From a checkpoint of a small sound classifier: log mel input, activation squared_relu.
Rows from block 10, named by matrix and row number. Rows with one number belong to one attention dimension. Each number is 500 + 40 x the weight over its row's rms, rounded and kept within 0 to 999. All counts start at 0. Numbers have three digits each. After the name is the row's rms in percent of the matrix's.
# v: attention value (model.blocks.10.attn.v.weight, 160x160), inputs 0-53
# proj: attention output (model.blocks.10.attn.proj.weight, 160x160, transposed), outputs 0-53
v.70 122:445484508459575499500538494547432514562535614472489573495519472476496455436610409449521550489516491518518480508492546517516552513420493462488477592566480545528480
v.71 127:448448515442565509481529479543403512568495607474469546486518506491500495487609457450512540499525443484539457534501521524502579517416510458482487566543497576525484
v.72 118:452450500454576505474581509546444517576504628478483553490512476490496484463618439433504565492513463538521465503485524525491575503420497488480485585542514554520491
v.73 087:462548531487540481575459471501512447549572527489519582505514519480493452487514430491546452460530558483533483556524535463521444496477470406520496556543430507491502
v.74 061:473501555508437445501519507467433524440517452502496499469551451501509442449531474506440538549553406447413529472451453540462598515472522537462577461469518574520483
v.75 083:507517449473498447424599534485579531447481482516544515525502453528507484437569478486508477428459549503547566563483509528501478509572421516508488550511491505519520
v.76 089:525550540559483536509447448488576503462444445517490444494476543510481564562433589498515421504424492492514467521546506443534469491546511492518502417473519443494515
v.77 127:496459512484480498510497429466402516476406531488448475514478543508512560575506558510500489502513448474548445531504463489499525566446511469466486501484527556525535
v.78 112:459596488532479577612472475532490473590556526458498552498521527482467516517467495495501496528520468523439463470472504468465466523440532451516528468452452458473500
v.79 063:502452536512485546556411460554426483553555463581450428489525481510518483536406474500469525538498456450440437487490554431497435514471587473516518432493522519504523
v.80 098:468452482432559469489530520530416503525551566482505553503518468478515433426584393497510564481555515508517519498483534544500537508442491481486481585561473566521480
v.81 095:446573532513552523593462455524515446591563536476512581487510513488474491520507481483523448484517532515511458535516522426497463510457483409526509542510425500480499
v.82 081:451576514540532550590451463516528445600548519483505551494491497494481521552474474477512444506496526552483453516529510404468416530453501423521508478464432493480514
v.83 122:488452511479494502505503433474403515486408542482448483513480541508509562572520553504501493502516443475552443537503465493497536565441510467466488507488528558522532
v.84 088:531435453484413477473444549509426524462527439567464428500541472510524447472461448512458570552504477462407546451512491559506455471497547559509470431516520512511490
v.85 095:514441540479575502396583492493556519480409529505528468487451514519503596565534601474491491459467470541583465542496473480496575483546471530482525528490586523515530
v.86 073:486562512545439511523516512478453519524498548436493529523512572465492514482491480478504563549533397510476497438460484568489592547425561531463555460427507480502488
v.87 125:495456511483481499511495429468393518476409537485443477518481539506515552568513549511503497502519450475548447528503468495496527569438513469463481505490523560530533
v.88 123:511552490525513503496508569524615481522587458515558521487515458495485452436482458491498498495479554530449551471493528501501462433565483535536522492502481434470474
v.89 072:471453509528437521525453513538409512572552514550422493474561468487507460472496467435440589569529383485379491435466502528488520467426583540483514457460532514506501
v.90 064:552481537455510485471445502533554504446506478556459437521503470513529480465541495475546474440479552466464483527519500492507441397566490523507423507546530498519468
v.91 125:522564476541409484575396502473467490445575424500486502519532493485515422455424462570506484521528561457444556446524528507520426515506511493512469463526425461493479
v.92 121:517556491529501499500498565518612482510586447520556514488515463495489449439470463499498495496480559527447555465496526499503454436568485536535518485502479434472475
v.93 072:490495542500421542542473510550408522560544540494457478521553543483500489484451467480485605537553372474439457430414503535487568503412595525474547481448562522513516
v.94 130:461516494484515479520455501524418516493581545485479542506546473469509402404536380507523546501527541490479533458519569534534501508442501472495452548577431509524456
proj.70 122:510550498433513508559543493438465531483516415538525439507507504502470536514465525570491471491433569493441497522477512460508458530489505469513499466469456481575464
proj.71 132:517557514472514495554548487435486529484528458554518459512500494487533535517457492572558483494431589502420489513485508456534420479482499467514461503499490463598458
proj.72 122:497559504446511514555509487456471548471540418555519457501526509488483516503466513568525474469439577488430512520474527454523430505488524473506493471481447476598439
proj.73 078:508481541480512447548579573488461510507454469489557480450490473497483506528480521487419485530438482478497533482512488496491572522471508461572501438506482491500494
proj.74 063:439557460521520536539489442522553430490469507463457451530481478507554543494475538441547493464554502504550473497526504489596474495492571418475540515475521470475505
proj.75 092:531506533548478631472468465481465508514565491478468455548558521565504520491508494496472485513493466426454527449594524564379479486457520539444496475533404469482541
proj.76 082:562427470525431483444515524478480460484521512483515559515466509530516471499474517573511560554555467511529519462495454573419559466502485521508502533510539557478549
proj.77 133:523525497533521529498521498490538483518552483493515512537518462445552488490468409527609508524455555480433506493470492514483453373506519471566475517519460479532488
proj.78 114:496443503501521409521496577508482489436421467534560493435445482476470431549461508451476545516499538504539482495513506453537555520546540490582456542502509555459466
proj.79 070:484544533475492349533510496461510462520452552468516575490474473485494517492482533531506490559552516555532459548485516441552571514515431467539476564490562544451503
proj.80 090:463578537457550500567526472473502547536498482514497449496543491492468547502511501494487431478426553499449484545489532441548444542491479470500485476478469444558454
proj.81 090:529455529494499435530566600483454507448457464536572486437484487473496474532455535511450513503455499479516541472500500475519591517500522453578475457519498529503456
proj.82 079:530460530522483419524548616493472501438447497527566495416495476450517459513465539486479524519479482492530515461487505485526607504518550472575471497518507547456459
proj.83 127:522529500527520526505523495482528489509552484503513505535521465449555492493464417535615506520452562480429505491466495506492446381499521468559473518518465480552482
proj.84 092:473530518517525451519481435504542466559453557443436517550443471512516524502531517445484486544552505552524414521524505476528490523535450534467507556487560473418560
proj.85 100:503525486496450579452479478482493542473613499548506529508586549504532500443488466603576515442490493494447574486452515539474437445459517497461510478511460493604448
proj.86 076:456470443467537529560472500546553472449449461541511489493444452453532448535510560412536517479501568549499437493492428471551417491563586470521511524439536523472450
proj.87 131:522529496528526527503524496486541487519549480491514504539516460442546491490469409524607504523448559479432503498467493511485452379507516472563477518515460476530490
proj.88 130:479464501474474475491468509519460510479453517505489497461487541556451501509529584471391500478556433517573500500532508495508558616494490529441527481485533529461511
proj.89 077:462531480470531420569503489503518471486444477512494508495431439493528480507467554480490528500548543536546439518492502443571491512522508466503526531474558505512494
proj.90 066:527501473467483483464532461445455498530592490471474544493506534521498519517469474572403505536519463451522556528531513558484491511408437505460565472517516478534588
proj.91 132:499460496513542459494521519533542459545413525433493489502426466497465507524547507401424493532519466517577452528527476496488573551545457527511515519487545509375566
proj.92 128:479461499481477477487471510525470505488451519496489503463483536551451500506534577462388501481556429518578499502534504501501562610501485531447528483485532527445518
proj.93 084:450517453434545431575471491500531475477443443513507517504426473447499465524496542468501493498527594557524471563515475428594446506538509453535507535462527528462478
proj.94 126:501533488454535475564576500456517508543448457491505442501448478499431555523529541482423462516444538530507451553499482469507502584525456493491497509445514478465500